python train.py --model="image captioner" --dataset="small renderings of single solids in any pose" --train_examples=395000 --image_size=32 --crop_scale_min=1 --horizontal_flip=false --translate=0.06 --tokenizer="word" --vocab_size=54 --encoder_arch="coatnet" --encoder_norm="layernorm" --encoder_norm_position="pre" --encoder_activation="gelu" --encoder_mlp_ratio=4 --encoder_head_dim=32 --encoder_fused_qkv=true --encoder_qk_norm=false --encoder_parallel_block=false --encoder_inner_norm=false --encoder_moe="top_k" --encoder_num_experts=32 --encoder_moe_every=2 --encoder_expert_mlp_ratio=0.5 --encoder_experts_per_token=1 --encoder_shared_expert=false --encoder_patch_size=[2, 2] --encoder_depths=[2, 4, 2] --encoder_widths=[64, 128, 256] --fusion="cross_attention" --label_smoothing=0.1 --decoder_width=128 --decoder_layers=6 --decoder_norm="layernorm" --decoder_norm_position="sandwich" --decoder_activation="quick_gelu" --decoder_mlp_ratio=4 --decoder_head_dim=32 --decoder_fused_qkv=true --decoder_bias="qkv" --decoder_qk_norm=true --decoder_parallel_block=false --decoder_inner_norm=false --decoder_drop_path=0.1 --decoder_positions="learned" --decoder_cross_attention_every=1 --decoder_tie_embeddings=true --residual_init="none" --optimizer="muon" --muon_scale="match_rms_adamw" --lr=0.003 --momentum=0.9 --nesterov=true --orthogonalizer="newton_schulz_5" --adamw_lr_other_params=0.0019 --grad_clip=3.0 --steps=6600 --batch_size=384 --epochs=6.4 --lr_schedule="cosine" --final_lr_fraction=0 --warmup_steps=330 --weight_decay=0.2 --adamw_weight_decay_other_params=0
Rows from block 2 of the text decoder of a small image captioner, named by matrix and row number. Rows with one number belong to one neuron. Each number is 128 + 32 x the weight over its row's rms, rounded and kept within 0 to 255. All counts start at 0. Numbers have three digits each.
After each neuron's rows are labels from the 100 texts, of 14848, where the neuron reaches its highest value: "tokens" is the input token at the peak. Only what is clearly more common there than usual is listed. The data: small renderings of single solids in any pose.
# fc1: MLP up (decoder.blocks.2.mlp.fc1.weight, 512x128), inputs 0-127
# fc2: MLP down (decoder.blocks.2.mlp.fc2.weight, 128x512, transposed), outputs 0-127

fc1.285:117056147135167121169101090117142093068117138165086097102130075122100101138153116203216113181165114143084135110128132156123131168113124109159172086130182130108081135133131199106099159085118121116115124150170114116145103141157088094140073089099111114111178149146119127110130125150125161081107151051201168098164119148089177118174119177119183098149099117110098190117127120116104150175152
fc2.285:132148158112121156079107115133110183141109173173204110098110144107102105089177140116087158082116151125151126157186154193111130122111158161059067116180082152140141130126080091160138096184116122140055140146074112087123132110100165170125168222109143132114109127059173107120114118133164120099122109184081136152119134103154099124144105139122069169087195119116147123127116163150157083123114
tokens: "plain"; "checkered"; "blotchy"

fc1.139:098154140151150118093102149130122111073158148112131128090153188161183097139126094128138161114146131093148166178125162071142080042137082162141043127152126117052099123159109146136133116078123171162164126120151106101132150072148127161162110117125119154115114118103145146133142178076145157158119075115118172149137122094226105137076114148134166067062104084105073106160109120161119129077118
fc2.139:177093146132140112104183167119128104104108134105202129132078173170124112175098121143064086166121100127155125075146119084134132119121108138132165126149182121134171144089105117099143115113101153087191150110114137128121122155169104162096201131069136090171090167187107138099083080110147148122098180130153093122196119181127079102160166084165147183138061148176126096141103157177139142147094
tokens: "blotchy"; "checkered"; "striped"; "dotted"

fc1.420:172110114095143153055156179128089184121181161153208125120129112107123138097125138097170182156129099112125111114124089142122083197065144131117119135122145127167133076159124148118153130165131116115153158126093122164160110120173095114175084108114105118141107106129189144100104183131089109160135065062129121164144180118186095148092122046131083154096108126135176113156079103079125065169149
fc2.420:142138097150154149141078168079142166125107116135099157132167111182168148118099090098091139108115130142093135113155155072119155166176125145140108175064098133138183132097176123124175103116110130142131119125035125104142195095184153132056107157137102130167129173144125133066168124139094133073121137155073079110144126069085093103096096081150095152177160166112109168161152120084115139192091
tokens: "plain"; "striped"

fc1.469:133121136150071134097217125095086120177101042042135189103112174069147110145103131158118127089099142142092116185120094157134089131144147153093128130154190111136178111098130109099102133139135142131083116149156169064142131100163110113112118105080085125176173084137201170113139120168117086195084196120147157147107133173146121148101149149151127142117103119094174113149117128118136130120078
fc2.469:038157137097067105116107082205151120170105093085163090161126147121138097172104085153069125132062144151148095114138113112139121136154104132140146218155105153132111149110194132167106135161114124177156159140122111046098105125143088158105116149162151153096111135154086160131126104005164129146134113180121087141121134128165138177128190120124093124122130118112145155140129149112089121132165
tokens: "glossy"; "matte"; "metallic"; "white"

fc1.244:157105112169145130098162156198135161095087146068132066113083082135154132193153123142074166130100115144172170120092176178155106083160149068137170093180154085159127152179119144125119062174100142101110147131061111108168120151092157115138117103134153080100169199133102160137132139092103170153171122138164115114140089157103100095071115162148151102152185133104135090135156151103102146156111
fc2.244:151164121113153186105136097141137105123170118133157126117095134073108115128166116146147089132126123162115095111101074123128162148159130094143055120121128179093163102139161182094091189117101110158062135097157128165087102135153121080180164090129091150108079093171128122118154133146153150151147122119089144087090082137148164212206115149105148134136098131156075084113125083092158066142226
tokens: "checkered"; "striped"; "blue"; "green"

fc1.414:102083104198157161131159170199135166142100173172083135059095108097179125124097209114145136133192184093145158139112142093150148104150096177151115096130169111155123103122092118158115096159135090172116073081168132115180073143119132077124103182156150111126109116185083080086106128100118125110175113108081123142125096157159103130085110198128162121127159109079125117114115123103100105147155
fc2.414:130199106075113086168154106148124134137136126157132106254110165120106177098150038186099129098076101162169105110084099115101084140128179155133152171104079140137164116162139142134111173136092147097101165143139127157129138089112121106153175111111133117155104082089167122126145145122122172200122099163164120096125127170128135159153056102086068160134118110112157139141101117162145096077134
tokens: "a"

fc1.167:064084144162106077149118136165132148076172104109176129101127120143115134093181115171169188155131132103163122140135133120101130098159127138122075131138134169126153170093089136156154062098085160106104105119090192148111138052180133100120095114108135089135100181092119143064161138164141104103166095139108185134117069077127109104130111111191210169134134135122103137103082154184121118195118
fc2.167:123105113099103131111177148125077119179092130161096133149110130148179111117169120104139124097125126113088189125177136176174113172089089105131174105038191111172084154141117132104167160106140139156110159134112100199108133178105128095167112126169142179086141098158118073137091123099141135142118133065112116155145129127130144107177140137054108167060090075173179098172152097100133084095158
tokens: "glossy"; "matte"; "metallic"

fc1.198:151183096155182111066116165140166096161099105141124124158116139206048156113070107110109176148073100150100149104164156134119162145124150129116086159141140066113099116099120171143140134060131109095102080082113119134110194173120107083107188144133132159090164092117158133095136187138144151098052140166119125104111063159182137141153076122112161113121100151176124164150135144175142114152149
fc2.198:138150125084123127075122161127063141164095128172127103118105094167077119163106102137176127077124092125143091154163161130168129145135070113178169194182126129130134135081125179122099109045106123110119133082132154174162069150124120162155120176168140132163154066171154161137157171186126128169064130161098133100104115123158101118183122108115093145098072160182113134134135099144096055113094
tokens: "a"

fc1.342:128150113142122152117151111128142109114105120188151137095152100164101067083127162146104094105079217101108195147145149102140153122155126188139158133171178163155131103079109073128102112107091164116138147152042166142166127147221178106173167101115141118084117107062091111122147204098126085150130133100144141134143107131099132128114044129113082106097138141115099164134149125087093116119179
fc2.342:075099134138106053131119136159134109105100197147119130138108143127157163164063115137154132130077152122134139078112126112122157156147068165130160121191118053157133134118152076134158197116129090125093125128143127089152126118128178183136135127190138121133124149164095088113177139172172160057167158188140099158085155127130139135061132084105064142133117082164157093114063103163154134082096
tokens: "hexagonal"

fc1.165:117119192151139085101205085112110141139180064135175126142141165097114092166159106124135175152149161142125157149153116108160164113133183119133061043143128144139122159134186141074110143153111100132149155132101155123090137130113121086095103118093141065118110119136120128145124093138107189112105163188146052094164113159193074109156069171108195129111088158122123145118065131081142129140107
fc2.165:145148143091089169117119118128122134155136185151145114106054136134119100098160142060163126147133122113032160134125156154144149090076048130135173112082126164136091102159090092117101133124171201129108099094167144131123132124116096104144136190237104170103186122105138186118120143147162108106071121112124153111119125099132210100130166149126082126120136135127163076162131171123129084150129
tokens: "plain"; "striped"; "dotted"; "blotchy"

fc1.373:119145090150118116099154148120078107121147097110180081120113104103196095115142110126058209152103190131112167139120160140190148103140124136176136058077124132155119174137141098089087151111061144113130119176080157119114214126077152142182159083082184131122096136131128105063158111102144163156118114158119137124135093103148083117134106180098223108151113140128148110150116143148110132157138
fc2.373:152148180115118218073144089158108152150150155130133119111109112129172057129137102111116161151164159122090180093088111172154140140106107108141142122101148183150059102114139125144058145174150182145077158105118090126095150111081125109157148160169160130065138117147111135133139153152127151101110178155083094096129118016131134169171103120124092124141086171094148085146072143128115092122181
tokens: "plain"; "checkered"; "dotted"; "striped"

fc1.190:122089150120136148121093093170136145192129150133097147127174151124148112159106144105147114113076112068117141155070148139144148226122122135094097126160134127137099131065096111099139100146111196093167092193107165080166157102137135158117044098103120147086131095046110103174098183108164162096143148145143131097159185129095147153165106134144160100145124139065101116171148129159171088145077
fc2.190:140188089123119128137133097167102096121048119151137120098109160112171115114142126105114156135130135166210154100181116104087169088136121137130135161116145074136098102148125115043144126135076135153144146133154084126167143090130135142138119128126205056113102121124193102149142189176119147095134094078195160135080137130114137179053115178134099103114134106187089176188103112137084137107110
tokens: "hexagonal"

fc1.85:067068154112134112150124141054151142118120160125145178154142166115103115149143110195096124125065119146163102102135128149105142143104119118113126089105193091084122093100147124187066181076153198183140127173095142150157109179128141096126070125105125121125108134110091115068147113077153109094132101070135145135198131135171128144176138060170136114161146130061082117165102155117155112172122
fc2.85:119110085108127138162095183164163044121054148110098115130125118119151127023180142103179133104106152179130077120119139135103122137097153135124162161105086109188160202156114105117140167100110086088157116170106109114111071125139167098101103078171118125119165082092138137137098163107095165118168087133113165094152163171133118140115087161089199127118145177171117173080133144134149126119112
tokens: "matte"; "black"; "pink"; "grey"

fc1.484:171127073097159081162144136117142078105130082108125126118151143170083104100146123109137173095105145166088093128143122137106093221065111101173103168146151103127120167128171193154185154132148112140111132073082172172159171141129179118125091133151139078118122130082119148113115180107132142150100138125156154138134141137110156152186086096104171110132123182182162187087091099047076130119083
fc2.484:103093087057114121081062173129161186123121127111145117165115169120116090145128076162118125144110086080139146131170155142117204131123083133150155102152086120126177061111120158153076113122126065137139162114120164140158109211117180132130136169099137153046091105161149148140150114109121075121085144149173107105106121166180115179197129098092166143188142142117147174147131099121116141093108
tokens: "a"

fc1.54:102106117137197185101140107175169070172105064159177159091109092148152098102120117120169095140173123135165124094145143118143123188094121186137166124192120160117105183138156119128147118106158099148144141160193127093109104048216059088151115124131117131116145105121079173137087125114145115132094099112115110148112102094089109146076174050130142129110147082175084134140107142120146110159144
fc2.54:103162133069136111147092112160128194183137211131119117141107111131132129150126136133123139127097204170154116098123124160101169156100105107126101109064097146132098085095143162158146131153146142161129165048045121171109134128077113144068129107099127131130139131127169088149115146141107138104195118103103211120168188146104191085131070158141103098157101192074109091141139110154123151149100
tokens: "checkered"; "blue"; "grey"

fc1.61:062139142077222126140145159137095180116160126130137155121163077149123085152100115159120141181104108129144101112128106147185074070065118116104121095125206165105122137119177201091145119152150130108101174132148166105146131124068198100108138066084136139082129170127091139101109162111192125092160111101163143106150136186108135102124140145071121087115148159094139122127176123157129078123100
fc2.61:155151138145161125158092130128156133073093141155185174148132139068084141174182116048174064078122144116156107192128129103112138150161145178140118122153130097143099118167053099145113153088080087147147072195126122153119064153161145130155113159138127119097139144127139154167085088156087098102156119108170120072090117115090176125115124101142155190134114115106072137138102135184137134132203
tokens: "striped"; "checkered"; "blotchy"; "dotted"

fc1.213:121094130154132122115097136167128169112158148184104123124095130166167092122078094115137122081107144152161115128139050141156170082193111121163123157189142131140141147112090111150150173182168108078142097123139182090136117151108164154139118110137084055064154103115095040111106095084188156136145169144143066164082069103111115146161149162186102104152156144160177163109110110103153102133115
fc2.213:065172138099151121100127135113122098125116136042169162156136118044093183124130164104125148141142095069135102126110190094082086189075152124107140140066142142162138103153152171125119144090093139118124165184144169103178083146120118168120165203153135134131112164190133160133157148128099126100132117106103139075169149116144138119095174103083157124119113115047102165161094112113081181141119
tokens: "a"

fc1.255:159117146105116182107133127159180153184089175151059157138128104092149150131123164128118134172186158097139167114094140161118126109135088141220150025148147127121125104137060150066110162107131093117131102110114140164137123126159139135131112153083142074080148096167167092080115135083091103164138104064146137156188170159184124123072163119117109146113089141164144116082140137099140114088087
fc2.255:158123066132122088194065112146146147143155091155139148193090174183124141164175104175124110123093107171082183097111125110120097190107135105097080213073171134103088110126119086153132094134129174142094079118053123117140128110102140128099218122120154168134094190124121103141116125178109162141112141181087072162132160138114125106164085134104150163145150085110119132101134120133109137117111
tokens: "glossy"; "metallic"; "matte"

fc1.292:161103095106093174181163171141113144164110114129133114120151059145118137138119123181103144161074165156114166105142146087123107138108099183126149097139096139133172180117093113091169121087095110213163203139116158142128151121149091121108117148124092151136091145120092091147116103144107140155127145146208149139093081161105115110115105185048142103091096181110169151163200204125118086104096
fc2.292:056154118184169070148065079088145097172153084136169138123108186123079127134122167113102129107132153107167090120102111139123133125149177140134217163134140109116127097154148113098089186135183079116079088159132108110101112141143156140118189145176177123076148118170122091147120181109138105155161133137103145121088103086113119142073112041129134196117136149188105099136118178151115139112131
tokens: "striped"; "checkered"; "plain"; "dotted"

fc1.42:170090077116138052190177130084151103132105146118137165129125137123085197036162156091122067133134109097119158153154103057147141092137190121098098167133139077173159135128148156098210143084144124113174109097126165130125110082106102116106112116123125132108183124145145118149131129152096119050186108149120165081109137177117100139074120153094126139103095127174111105135070166131145148159141
fc2.42:103127188094146133101085079123153163128162128130124120105126132093184120160146099142124133154122099154157127098113127222150150136077110151105118123129141168093165100134151079147056141159075097083107157150158116108128127136156132117147131089111098144109120134085125067099167116081142144171095163119091104134090132134210138131222175114195093139144103169105083107131120119195179196181156
tokens: "chain"

fc1.93:114179120120133106090159112114132136117130159145146171155128129080132128149143078087203173099050103124102100103151192092186057170105125116103136079192145125113189113122160173133133172162105137060105119137120118138080084150147145108125119120116126141124092136102169110117149147129129198099108105160139146130151080126127122067068145133145091135147192107061165122150082123103105072141202
fc2.93:156149169118117134124137134131124184131096159094227167155126116155096067143113152133082115129172137130090141102135179064155092118126108080122110124095132121098111085123113108082128059147112182177142098124131117111207195100113105183090187097133111041101104146137121120158106107121132136124147154114099122079150113200126119138125201072116139155170107138116157156129123199130153085145121
tokens: "plain"; "striped"; "blotchy"; "checkered"

fc1.33:094139103147125109098215112158159103085113132133142121119106118166122113135165090143057131140066135097173110177155105138138124121169081129142134133140177082128188145096105111122098191124100118058096134117065064168128053144139127093168137117170136157082119168100138112136153169150140075051137087114173117151117157172116113148097153090137145174170098105151107114113140103224113114135137
fc2.33:067153149115141155164165164127087150141151164133095141128187067158085063147168150150155101135113117132150143135106095178189108085122102087134123172157141097054128138150177101108171078175098124129097133103077166139165090095092141156144131084103145188132174133141083131117125175154109173143128114123125068109101089124091195131155143113142141113154175123089106094124111090172072093126205
tokens: "chain"

fc1.430:175151143147161145113155166122115105110128120102151144109097136082140130091147179151165132130112125153126093106095195155136088105137134170088166162183106125097132120166112125159138127190101125068183218093098136101078141205145113148180129138118096141106103098121148102109090143077099060166110144219135142119100124102128107202089115078094118079104196174131123110091098103112125120154150
fc2.430:106068132118099139164145112159131143119059122135066132055132148160175083170081126118126140150102164127081117125132062093158163157103130150165168221162148116118122118091155094068137127116139084138103145156103165106083172097160070124105157105121135108096140137191104134142146108177148176117132140101131119109205122151124046153140195156160134122174078132141138093095158087131139122127174
tokens: "matte"; "metallic"; "black"; "orange"

fc1.205:138114147129119090091170135142114129136122125084100134177139097125154168194127137177135163144121128100107124167134076155102104198129166047058131145124108108180134124147078209136110141149124074103107129154141101102102084158129108124102144109115096170225207124137123094054125136126123159127073111096125087092117144109136141173103170124151145143086083127119132131162110099138102057184169
fc2.205:195108154179113113159081117129158106148105173175178123130128117140127049115112087103130083107103051162143152118151201122151151108131104184172113118134122095146139095083167081145156129122087164149098141082090138104110135100152122107104098134090101121091094089089165140219113099122185134103154178139109170178132105115148097171079133092134163135100179153118178136113110163095151195135107
tokens: "plain"; "blotchy"; "striped"; "checkered"

fc1.9:046092168148120078092123100135160055128088138106137156118143123109201094071157104159176139096141065204141083151146156130109133123141071101139141160108154087118111178121168103113126141111101139114210136169138122110119136112108118138167079183160099151076143129113190160123074091125094095110090120139114159153191136150169113133127084135164115090128170110157115109100088108142199148141117
fc2.9:176141122164135136112172104149188101113115180158133151105165162145072115127085107176133134117082100069113100095112114108135158117132139107113129085133138099108183133140098142099084124064132096151147146138137151150113190116130140077092138135120134117119063151050081118175151109121164138219127078081116137141128108146107104081166118178123108152109145146097201143212187112055158160144124
tokens: "blotchy"; "cube"; "black"; "pink"

fc1.452:107185102162078115103172156119117193172133125106154158221155148090175135125151151118148099200157068086134135147148163151102071166074054125107126097091136144152130116126162119124145180157094133130073077122060105107167131084096104098133106146084149150160163164131172159062113149139099116088131093195119175090108161128117090125125121118128121116143138126054129137118144162149142145135156
fc2.452:141123186124147115088128142097142082134104183116152155135157140165082135068079073145138111125135126067127115113165147101107117141084114145120174138127147184100066087165087139091120118139108148063168192180123093129119133129138162152162111092150121118180164117150115139097174074132099119135131181088066181087159105132141155119130222060110105114150119100082152148150151092131138180192109
tokens: "striped"; "dotted"; "blotchy"; "checkered"

fc1.331:127121085094128156136149182104126131134123124115094158141123099152115181102155139133174139121134180108107070109152108053119119173142099159090212169093101096144093134140153096193130149131073103078106080139086116096122097107158101091119127096174137116121143200176098120150063134114102119066200111125162184123155091205179101148138127149114114131131106136083139199122160115118130183110141
fc2.331:095154140126122112162188117132126080105104170151214151167107158105139097184115038093106145148146124145140186141110109161091135075092142159129148147163123150113151105131111159021161133146145115076176160157149091114143123129119096137078150140119135089122148152092183079129145100069117147180070135129119125144159116029120125144113146091166187140152108088150124111143104115112136142114072
tokens: "metallic"; "glossy"

fc1.66:107154133151059156183131074122096157124108110142131140168115074108126202071184140167168103188122072150128150091133134147087125153118184183146190149120114162159101166149119106122179171088120086095139130175147099087092099085117059143115159100144108103140121098123098084115148129151087176077110129164139092078154113126078119154128059171125152128133183107102142115083127166162122103147156
fc2.66:128112157106146120091137105159145147140117130140142155129170155149115080140060135160104172101145129087137114207146121086108137100110117099090130141153122119095149063094182170123077129189071118191158129110078115127179120129105220129135130170094102158133117100143170145168112136061167088177136125090129131159125140069205106110090174086157140087165100113150095096138134090135081161113075
tokens: "a"

fc1.99:046151000116136124150122148143234162152150100067103136152077173173145136139155129164147141152194122163116101160104182074161093147124127132116110141146175117160132139163124127093103121159081083108116149157082109108117117133084161114138192106122105164136147123109159178069097116154148162188128136117144144104120177147127160111112142113110132086105150135063157150116133131104140141169143
fc2.99:202089174157103155141167118108127117081144135178184088152181140060127106129147178119174148118102123081145116080176100114121141122137113115133151079087126155120103102077141114184117098179138144090081141131155075193133101135098115137109071080171149122096168119171158088128166075095113153118142148134120089134105106140174147133138091126073123192153113103161118122165119083220113123084110
tokens: "glossy"; "matte"; "metallic"

fc1.453:108105140098084103153189153187132106103127169160129141146120163088107124130132126127181141106132103157160146079116119069143116167101049109027075101161196075138129166087111164152141143135160178130115136114139106142167110067073134090115124110165118143159118073121111132124095127153111136164126153091105046156164178117106182115158105104117131155072102165132167158146094152140138156185096
fc2.453:081125128114127146077055067101123169121140081099132177126176068190174124111105168162110141138137193115131188123098154142119115175161117126162163128098096148090095082128140112156120111119138120084133096117136153159096133185189109138137125125069159091146158156113146128140139098150135129180092107101138115121122074114210131154068113106183166155209164087128101091114174149144131114065110
tokens: "matte"; "glossy"; "metallic"

fc1.490:104161154109094110175111183179073094103085061156161148152202097152143145142168156139114123111097118101177087127099139113168190123132138151153175074104152160113097171154130066091110146123076153137132137127169134085111121179189121118122046148101137111163123144139129109122158142100158078085124071173123130171114116146177141061174134082096136100096144136147159140186139113066133122124151
fc2.490:157150172123122107192105136078127150105135157151091173133088142158106143127137134102217187117075130090114177110151115135091105163134131141089065183185134122129172162119086132174161093132219142091146135144104142125094067114096116150116170102158123102165160086145109196129083120116125069091077196138126113105112146139087105095097105120153146177159109095165130070110127103160142126137161
tokens: "matte"; "checkered"; "pink"; "dotted"

fc1.179:122137166129112137088118060153140118149147156177157116165137126126072119102093119151117140104108142117162184083110136124130095135170135084110095156145163106102104148121097100138144141100035180150123119123125182106158098120164089130111073133124131103173060113137117074077093193132111172161139144084080096168136130102169083140119094153139136154106135137130171215150129206190186151182104
fc2.179:123150073145107154102168098177134093128111098097160164117121119181179108172122155074114140108132172127080152139173151139163148134139110099145212107058147111171122078101094195149111125134125101113160109102133141229088169081092127127122141132175139141075165140063172135168148150106155144141051118089132113137141094128132179139113141097117106095117100096110092123179103066102126100084145
tokens: "hexagonal"

fc1.39:151138114149149092155119151081153134142094137084126152158103137067141122091123142074106138102067154146132105110110097137130087178095160134087155082112184135101156110092123152110145178125153109143156059129121146114109154131210164100146113062160088193096164130131061138118133168170206099132109113154149168106130121104124143191074152077179157156107141148100083062157149151161127144139067
fc2.39:114154129093157143169138172155110110154105171178154164174121124138156133133180101144120064142205123086123121135138163096154150084171211144183115130141177129141121137162164110168092137096075129142092050113145126135095095100131059078122088182108108102111143158073120153097153133021104144114146066159086132146139113135072131128169104158143140089136096140123105169153103134157119117105154
tokens: "matte"; "blue"; "red"; "teal"

fc1.378:156147113099179092135149147109160126096138209130175097110145111117088153158157124102127149108050079098179081110140164152093096159129112085163124084209099115163131104137188148118140092111161113137093111121175118114160147134143049163135119113072096118103112155146079119114105169101163201056107133087112170133138100150176129170158092132162155097156140111123176101095159150061117129109117
fc2.378:095103186092174129098070104103154123110115128138144096077160087085114141168116099175084099162111101137114084118136165171073114078152121118163082101110074152127169111132157085180120175101131123139086092164090115126111132146158134133169079145161124134176119169160163178144094040139181176085136150090107134056095184132143150160203125128143135165179133109141111158121143164124164141116139
tokens: "metallic"; "glossy"; "matte"

fc1.29:147141109077172149090161123058127128070154082123132144092191120089089068121146146107131122121166133176159191141113147118174176116077070136133136138159191122123162088157175119120105121090043129125155153124167138120140144119119112139103163157182128141166112123138076143115083094152164116172214157127133126174119077153092069142153114123158149177110087126086080153123074116090144111150139
fc2.29:136132179166132133167108133137096100150122189172130103157067166162220138178148082120088145086063141129051118120115148140118102121116164147084146103069045135162121134126078115116156130164182129104081058100114109144119115098128120163176100141094122137167163135129172166102125159093112157082065120157124123066114165120127143140126160113108125074118173145181142121147158102155098157091147
tokens: "a"; "metallic"; "cube"; "glossy"

fc1.391:118116150134163146137159133134148044162098115098125092109147137142167110071097067146109104078124122078075146179153082142149139125173127120146132116150133157152125094107185147114123107164121197082073092131116114114125152155096165108069090125159137087158143141201144107101112175158113169173140155053092115194131150162129069127125157168156090134124142158130088124118036179159124142168135
fc2.391:196127094156165094138050114116104167080143182097077110148210128087113207131102147077162111189131151150122092122112087149134088116105150119092150122126097019115132118096113124164069144132082107144147149173090202136119142107178171117164145102109115139104131113096090145152123134099124143160156082123147144081109110112162153155115114138127169107138128133090153145096163111106191181124141
tokens: "matte"; "metallic"; "plain"; "blotchy"

fc1.305:143094150121082171180132087140196111113124079170135069122106166159146133140146081155141127114157157075179111149129148086131109112153093185180095139172186074136129182088082118100114122147154157181155104119172125079142144097116117089090138126127095143089118103107103138142117108127117105205152145083130141149114127107124024171141146151184112099181084155143119096133100119146151055096154
fc2.305:103118129156182108044144134105080154138131111067170196190144134136110137164086157136102110086136082115098121160133106097129138101104174110124129079079087178117135055093114166126195116107109122154162117098112161122161050119153106175137101132111151163148161184185118172135118130096153182124177108111141144164135160139147131148122099095069111147160109109126104111163093100117137201097070
tokens: "striped"; "blotchy"; "plain"; "checkered"

fc1.83:107176126106132093048156167161169111131157123189142117072130102090111106027118126164118099155119114159110136109091126179153137116140156137140183083159052141094105105090134133108116195144131191129187161126110092115095171067151117135078151110091144140092142156181135140147115158121163127080152084182151167136181098145142127102098139063135162141165093135112099130185113142123086117132129
fc2.83:159113153112125146108136107167154097174173103109201047148134123161089186158170131121188138150109130145147118115087052083126153188161130142140117132102087196098145139088150133094199115095124115156087136081118064155071117073176108112181083084144134123129122053121080143107123146158150118120096139086106149133091101143114139126141151072139094100173142095120145141156166128118136177116170
tokens: "blotchy"; "checkered"; "striped"; "dotted"

fc1.328:134158158140117134102109130101100122133133109150127139094119087123104190175114140127194148191144096072103090144059169117160157081093115139154171082150145085121130163122093115093192172122068099072190146117183170125145149152095119138129079153113121090143082144080100092145172130093117118122189135217101110116137121177124081133169160091132114111132101130113121132217115102120114115112184
fc2.328:137124182144109104190121159136191109127122130045142137156167176098107143107146106089139174102099137168149134100193131194092087118138133137117093192127100107104111122111143161134117192159104129120092157134096105068112046105132133158137165115162091134128187099167124135078133161158155135096055078130110182135162118064145137122086103164138113133123138072125133075090112200118143134134090
tokens: "checkered"; "dotted"; "blotchy"; "red"

fc1.488:138129092063105125152099114152157152143115113114141146138160079201125235152143158120123075140116165107175173078131152103138122116086118197071129063113131147097095136130065115112153081132120156114188158122130164067141139108151145099103086119104064137092181123097158176116096143100110161186091116161126124136163140149160163132134135119111182154105160137126124114095074106173160133119057
fc2.488:115095099167129171110112108077104163137110156147093112093144138102102075142168124115134184181161126072146117162155100191099116151122116057167105189151114133125074113093170110163085123088119164141146079141123139198115183168171147159134134137105194186086095130145152078143069088171037137112178162136144099168135169093085097119130159141108115089121140121124109089096138146109130139138123
tokens: "glossy"; "matte"; "orange"

fc1.496:146104086104146078128114089170176134084093152099130095119086152127131147195131106130108068153113096104102146115135162138135147101111063164096110087044126137176150096114120072103132154093193119147167166166106146080161102078104041102170117070170126153114128154143116136114084119119116122212167155120113177108093089140159128157140111149143156171133117194113104147157094142176147128151165
fc2.496:138094181112119218046118160117100167169124147095159117158114083144121079096146086148130113125169108124143200122129133151160136122075195026106086163144143152120102152145129094118134148150105136140136092099122162157123166096089104136127123126140083113148128105152108098135194157149190091146089097167145121092113150148121152172156112062124114139112130037177153126108104165140140090085098
tokens: "metallic"; "matte"; "glossy"

fc1.383:130143120112135154138149122113070216120109152126148127125170111068112141044136159150146124173059121094177139107100206186146088125106098171092182068133142173077112072080131088087171168155138161100088126100065124095099117137152126099141114113122156169147109140125186162104113182161104146132130115140167103091110170154107130092087113115146135088118178142094159111108151122116160144182145
fc2.383:141137146164149157094153149154102126129139120141154165131121158137060102154109118130197029163118116114145141112098141112110107119075128163132149165103105175178083117088160132110115128105116093122182124136160160101076129127098166088077135140155170137163120142204086160134183135159147137081086140101068114129115116114105104142154186012118150141198102116086134083153134077128083153121113
tokens: "plain"; "checkered"; "striped"; "dotted"

fc1.204:084165125153132099113119123116154081161210111109101119195094079130134107149134177166174138125137100090111135136104151103170149113152099140123110135158170149149100106105079165104103087135129101091133153143120077120139115126106163134110155047128177184170060109118168197115152134070226143135114113146129148121128109108157132095080166101175100086080146178105116131128103122084122140079202
fc2.204:139137054146183112150181124087114143106132107121153116145207169104112135129128139099112123140100154157118086135102173128140137125100145091147102071136132088145144124131163131148191104102136189079102117164133064148149133120122108177099097108157072137140074142152065169142092104144140147173131172149135052051155119177127154124131090103071125171117074130138182142083212139144078112118108
tokens: "metallic"; "cube"

fc1.361:136089086161133053149118124090102135076141112125084133128179164152089109184103135085166076115159099171164112125164105137125107085165156100129110173133142102140144135137079092167194183102105059112150052145138109144117097157132194217080165112118111053127145127093100108091130114113159107141163086150156158179134129145169096168110120081181106117107155151124123163121126108101115089129136
fc2.361:118154111138152184076143078180145136167120145069144097119136136090080172115107132181155142152119141048122106140089131075152090183073123129185171101060117116130107131168183140115115162183094156093097161082101103116157121142125075037116151132180116167149113148153139165103128159163120142069091156149110130117106130082131133118109143104119166119110131147096093132141118157060154202159141
tokens: "matte"; "glossy"; "metallic"